Rows from block 11 of a small self-supervised image encoder, named by matrix and row number. Rows with one number belong to one channel. Each number is 128 + 24 x the weight over its row's rms, rounded and kept within 0 to 255. All counts start at 0. Numbers have three digits each.
After each channel's rows are labels from the 100 images, of 14976, where the channel reaches its highest value: "strongest on" is what is common among them; "colour at peak" is the nearest of a few named colours to the mean colour under the peak. Only what is clearly more common there than usual is listed. The data: rendered solids tumbling over patterned floors. In brackets: how many of the 100, against the usual share in percent.
# convs0: first 3x3 conv (model.blocks.11.convs.0.weight, 176x176x3x3, each kernel summed), inputs 88-175
# convs1: second 3x3 conv (model.blocks.11.convs.1.weight, 176x176x3x3, transposed, each kernel summed), outputs 88-175

convs0.147:124126124146159136137119142155102131148137115140145130102156132142120136140189148136075132104115113092110129132115166122163114079085098093119178088091177111130170131137155177138103117129126131101085175131130097129137146127142106128129152141114127135143152072109095
convs1.147:135128130146102129155148090145150177112127167118132141152121156104120181145086106110125140116068146168103122115116148137079153184124137170116141135136094142145125101121151151110178144141109133120147128152121107133144146126127110092113089089110140141117122161163132
strongest on: light from behind the scene (61 vs 24.9); count: four (58 vs 23.2); white object (42 vs 19.2)
colour at peak: brown (69 vs 22.6)

convs0.3:108103129112163143089122114124154181186137113140087101119117150134105159105131145113155103158093153148139117145141145113125092104140132136143146157123183116123162110145102142120131152129122157114129080108111093140137133124096121092145165145155113125163117152139114
convs1.3:122155190130135107125163200108134161082155109133169125116146137112163102189106126095160122120127074125110146148120116143126125117116146100174092110113091118091138162159119147122116136109132089142164166122130155122096143129110138080153101181123149134120147155126131
strongest on: count: four (56 vs 23.2); white object (49 vs 19.2); its colour: white (27 vs 8.8)
colour at peak: brown (46 vs 22.6)

convs0.135:125123110104126145140121129113156172160114117201133160120153152125143139113146144091089116131106155129113122117153153086100101102114162093136099126118129154162111106152093095163127098168127115141111128122144088173098117117146124107176123134137087153119123113136137
convs1.135:090126151102124099148116086149125123120084161119153089145105100135134121149134125081117108107096092105086097143144137092114113140144106165119147147114079102129104082126141123128097112107116112112130165151120122149169124123148139136080195142151127131105127160133133
strongest on: light from behind the camera (59 vs 25.4); white object (56 vs 19.2); count: four (47 vs 23.2); its colour: white (44 vs 8.8)
colour at peak: pink (34 vs 9.8); white (33 vs 2.2)

convs0.126:097132143142122110135141128141127124105134161155135124106152156091138142129101095152132083132125135083159104086140080131129135185074132135153148153149178132097102115125081161126106118164099095113145128117119096103132138160089111130168107126104120160068110089127120
convs1.126:092154169143121162113129101116127158138123159066128121171105150150143104139122139100096113121097160155163116116136128187156154130126163111120174139116112125126126112126095165132179140125112152145119161116134077117137151092135160160151123080135109149123094127083144
strongest on: white object (44 vs 19.2)
colour at peak: brown (58 vs 22.6)

convs0.114:144112130131146153193138166109140145138128134107135169139111119122148125146117131106108152095132111113120098144109113107143179110131111123136112150155151128138161114124082142188187119163089128096097131111151086114164102134092089126184107126114114108130142143165100
convs1.114:111109166094125119117170132129128090135156182110110116126134136114140137173098141098083113122116156159169127122160096123134118157155140126161121128106179129134103115145140152104101121174142098136153152139144144110117119133103157162105134115123172121094106105131140
strongest on: light from behind the camera (54 vs 25.4); white object (53 vs 19.2); its colour: white (37 vs 8.8)
colour at peak: brown (51 vs 22.6)

convs0.63:147132121141149091109117119106117115166145123126151110159141149189140130123106096114124135139110141111080124079092132128131112133117093131117118137170118088131086063127176146143151158119122139107073126137145103121127127157131115109102068145134126108078159125145162
convs1.63:094137100127135106132147111098103139105132125095144124134116098088103121119117114109090128076150119089098150103105120159122135135135110132105075112101099109108154138151069103113144107179112110146122118121095107103149095146118082091043103133103128096153094115152127
strongest on: light from behind the scene (67 vs 24.9); count: four (62 vs 23.2); bumpy ball (26 vs 9.6)
colour at peak: brown (48 vs 22.6)

convs0.54:098158126121150135129161111114135140122127128126160175141058101116153105072102140150117114136137138118163174178089136114160143097133151114145112151155139068149096105152170117146143165106140128155146164158119115116161144160100137140097192149154094187114105136168152
convs1.54:110117149137151095162134144129102128129156079074113120148158092090115117162123150144135117115135146125133141122115102149113113129109120112115113133114166158151177141133110128134142160097142134077141125113151141153118108101123129096142154180098143110138106136135127
strongest on: cube frame (40 vs 9.8); spring (29 vs 9.5)
colour at peak: brown (48 vs 22.6)

convs0.83:131157144094139158145134138126149116143161110138105102152150108150126138125155105153113167086134129104117131132163112061189121145070156139153129124153174132149130140149158133122116126149115129113097164153129162064116133137115092119124118127139082115116115098122125
convs1.83:135133173119107068119146121126104098113157120150148122145135136105116159101132124167127120115145175151093162146076119107139144121129141119114198141110133110139126164107161163110114137146141106096150116139139110169122128138116128144142154151104186140113144128130131
strongest on: count: four (64 vs 23.2); pink object (46 vs 18.8); white object (46 vs 19.2); cog (28 vs 10.1)
colour at peak: brown (68 vs 22.6)

convs0.160:110163157161102133112105126146145138121136091135119176197173155181135192170114100122149097069151146158119105106110123127135150148186155135112140110108133137120077114157087135137150110109143135143106106109146153140139079096114154161130082110103104097133132155138154
convs1.160:108107141155148105124171151143109131192122091150116132126178155116112104091132169146117102152092192135154125122158104103114100140180130096151124132127084135158201168140110136133134141106174134130132137140119128129148148135139135109105125145079127155110159117103098
strongest on: count: four (63 vs 23.2); checkered object (36 vs 16.2)
colour at peak: brown (49 vs 22.6)

convs0.139:129173144100103171145126136090160124098145155087139107085118129099135110082152136121121192168114147104095149144117156115140114086109127119148148128110119111112089091137162173121115121109129100133134115111115094118130141149151139131131096063151139133144202125166111
convs1.139:119098093133087125123120100132139076119149153151170130125130141136110122136128141114073135085132103113125166128105098158106151173118104136129136150140086119134137161129114099154159146121135138124112109089137139098179080155128151145157102114097171143134103084113159
strongest on: light from behind the scene (75 vs 24.9)
colour at peak: brown (56 vs 22.6)

convs0.37:122128140095140116081134124145164170141125121102130116185110086124118098130151103144109090133108098188117163109169146115143120114147136095165142100125143166167117165100143142086154167141132108124172124150141141146120172152083152152104167139142123140146139177118144
convs1.37:089137130135116127102100133141129084148102105097133114076114158104117111160128120105076145107108129100129130112096153129106126102138106088103080097116139119094101075132100098072103134106087101099141118115131129130110081142145135132152126120099122139133112129098087
strongest on: white object (61 vs 19.2); light from behind the camera (59 vs 25.4); its colour: white (49 vs 8.8)
colour at peak: white (51 vs 2.2)

convs0.98:123153141071131123105137124083130157130151138153149156132102076159108182147108091141154140122070139126133131115152121124109134155179121108125118096109121123152129158144095151154120156166107087113140127145184125113129170168120133135112114172116094127088117149121134
convs1.98:113126121111148135097149123131123105159157101132143088130137125104097112166168142108171080134160180096129137134164121150150143118164156108136144122118161123133131128115133084166148118112180131114149100117115145172087104126116132126142139099126112100105127159138116
strongest on: count: four (59 vs 23.2); white object (43 vs 19.2)
colour at peak: brown (55 vs 22.6)

convs0.12:155163116135083173138119211126095119134103143155116121123151150106134100119176143135122125155137133140095084151154144144115109106100106141127156139152132102143140092144101139123169134155118140112097086085109118127098100130105136092153144142111114117077155165115144
convs1.12:088120118149162123118162049106100177158119137134150137103120099142115115136128124154135148107137154130147114119135163075152129148183124123123118146147144131091124125147118136157161126155123149161122103144149163118128124104104145104128097123178160148152099097099084
strongest on: black object (45 vs 19.3); its colour: black (28 vs 8.8)
colour at peak: pink (26 vs 9.8)

convs0.153:131135182133149145122135098149087132149132089132108106101077112116113158103128133139091133117103122122122131109137110130151136139155103157144123133156169071146127103148129160102080111144138173105107146136125063094134126164113095120158093120080111118144171114181104
convs1.153:146126145144119131112109114098114066091133128135137117152107130153176121143145097117087130099152107146100132127103115131118138139091123122151150131137107132086147137110148186096103157108098093113098126138142107099133159135134175127120095081152116145086095145127143
strongest on: light from behind the scene (91 vs 24.9)
colour at peak: brown (72 vs 22.6)

convs0.51:152140135161091119162138104079123129146122143093141110175132110147063132166098142120092133151143152127131093119092114102130147107142137083113099140114127107150113113097109137118092151131110122146143119100154116102172147139163112157191108138118149158136158130141156
convs1.51:111170164126127141136126098098137110165167158130068149125098126132112133075131132137123109122176118114121126152152074141128119124088161148058145138144156145118129135110178182134105109155143127101142098095158129149151131152127153083126113152115133114148122125070139
strongest on: count: four (51 vs 23.2); black object (49 vs 19.3); its colour: black (25 vs 8.8)
colour at peak: black (25 vs 1.5)

convs0.39:094128085114088124153173127136118082091143110145110057162112121120114091146174136108155148144120154148119140076093158165177133142103122117144132167112094150167144132115145147153106066121105176080121123139123090145128127123170122082114110137090142136146119105128118
convs1.39:123121149150111147111085136123182146161093178104182136148147133171149123099126099111093138123099159160131132119102116185150120168114122124084135145132142140139095159143134093173131148150120134137099100165136098129091141102099134195107111136168139120172100136160142
strongest on: count: four (50 vs 23.2)
colour at peak: brown (50 vs 22.6)

convs0.76:096114109135133129152133140160095158107143114166119102076118110142115140113131138128129110170103114116098129136150107102141111169133080130166171157159132097117164120136112155137143117124109125173115151091136089151140126143097156115145090168070135080148130126153109
convs1.76:156097132190112114163129131100145119140167138099143128115126103096126113124121091133121172142121114130167101123104140112111119119117136126115167123158093100146125134153143091148091103145128080103103142159142116108110093090115114132117121141133139122136141113147130
strongest on: white object (58 vs 19.2); count: four (47 vs 23.2); pink object (40 vs 18.8); its colour: white (32 vs 8.8)
colour at peak: brown (65 vs 22.6)

convs0.150:126130130127138117108155079140126146119105143149150138118109151109141146123149138127110131118183122081096101062092109129127073099146133114086122132079094116161111119089150119126130138132109148160125149097108090129100098123102138111126144116133126125184114125123125
convs1.150:095096152132090110162129160118152142148115112131146076106167124096130086139150148171107168122137155094178155132095135096101147152133128085114119078119145114053113113145133101103167160146113091104125086147124141164146122089098097107111161168129092110097142099085093
strongest on: black object (65 vs 19.3); its colour: black (56 vs 8.8)
colour at peak: black (52 vs 1.5)

convs0.154:080064156183140128111112167151111156128152061089129144133145141112135089102131129137133137165128103174141123119133159155114122134134103133113096111122100126127148154119092116122147145118107165126157104138109074097138139087156137082148134138165115140145149101123103
convs1.154:144174113133177149139114120110115137125166179124131135176137137103145138146125132095126147135148154141101098120078128126100134132120148159128185099143117125152179141123161150120114136129139123151113142149128138152155149084146126115123173166132140128112109127141133
strongest on: count: four (51 vs 23.2)
colour at peak: brown (57 vs 22.6)

convs0.119:154111096120132107142139144108139094097132127149137133117131094141118130122148121150123104118152143084132105118111133078165108099101126192142158128117106141139149134137164135127098112105122110153143143123136141087109115103107120178140095108139098124135097176097082
convs1.119:100104125132128103117112103138113145134146144149112144079137143120137104122136137129157178146107097127082108138150144120133132115126153068089234132144136132106150089148123145113151115141106138098085138126110151137149129130128141099124135169191124123141180099156152
strongest on: count: four (53 vs 23.2); white object (45 vs 19.2)
colour at peak: brown (61 vs 22.6)

convs0.2:090132133124148114111119119117187180141138150147122160140103154142131173128148060163116097137117119119113127161116132112116105125108116152145148134159109125152118135106124106121130106152095135088128107168101101109141108161110110086136147132175126157102125111093154
convs1.2:115154133137082131109150127145108174126148095130123111106149157089119151144109077098126109133134126081137076109141091148125149095138126132147092119098158129104095105144139136093142132143111116127175111145125125177121150077120067180115165166144113137094118148106144
strongest on: white object (58 vs 19.2); light from behind the camera (54 vs 25.4); its colour: white (48 vs 8.8); pink object (40 vs 18.8)
colour at peak: white (49 vs 2.2); pink (32 vs 9.8)

convs0.73:146085085131138138155148120131125110149124143101155134121086105104172094136159131159073162133123126113109120131086121108134155148098106086153152102126118139142155089081114105156101132111192147102135132084124135157115155103162114117087128102124098161135100131140141
convs1.73:128136107099110113162113105150124166107102165126127123131084132138124118136096114125148107138116095143141159115150107117140067159110120085143134162108125149094125127169132127090128168105086086139109147140129099127121123135122151172097170155123172117137158120103102
strongest on: white object (61 vs 19.2); its colour: white (47 vs 8.8)
colour at peak: brown (67 vs 22.6)

convs0.128:108136157073133144103118128100104078136154160153123115127100133104125140167140125140131058120112110110146112108149137098144114130057162112135101165132166116135133120128152122113145085156091170081148163118114120126122161161150156164178094120114163143168111111142112
convs1.128:117127153131156175124151151115096175131120111128116117170134112124092121120097147148125158112160147142159140145097101139130106143124163133111164115128163113129094142124192241161093178107095148132121101125103120146167144163110129127140100108115158134123173121119158
strongest on: count: four (69 vs 23.2)
colour at peak: brown (47 vs 22.6)

convs0.60:175133138176132142112158151116048103134132101116122203131167122150110103168105116123121120114129122130139119155154107107147146121102110132078140134103138110136113136117091117170149096166139101116109161176133138105126098113096126132117106133136124143158061125099132
convs1.60:121103108157141139123115132148147149123144145108137129110123127116148106113112175158128176154149150150113116134107153150087117126131160110168165133112115111129145138100147104143207178116120102180115134114124153125113138102151143135165112062138118150121108149120157
strongest on: white object (52 vs 19.2); light from behind the camera (52 vs 25.4); pink object (42 vs 18.8); its colour: white (29 vs 8.8)
colour at peak: brown (51 vs 22.6)

convs0.14:155155129125138123131101128097092140136131094086102119099103134111129100108098134123080133160153151114132083123093092136117079110157141140157144151120148121132079159147153116137154098154072129165126084181107107116163119101164140116122130096104132149139158134164146
convs1.14:164093079104120136097104124145142111129119133092056113086134137140136113124140130106168104146096108066162143121139138104093113146154132146165130122097123112096101158142126121159082103168124144119094138162097132191113139154125188149160119130099116096129119128149126
strongest on: count: four (58 vs 23.2)
colour at peak: brown (59 vs 22.6)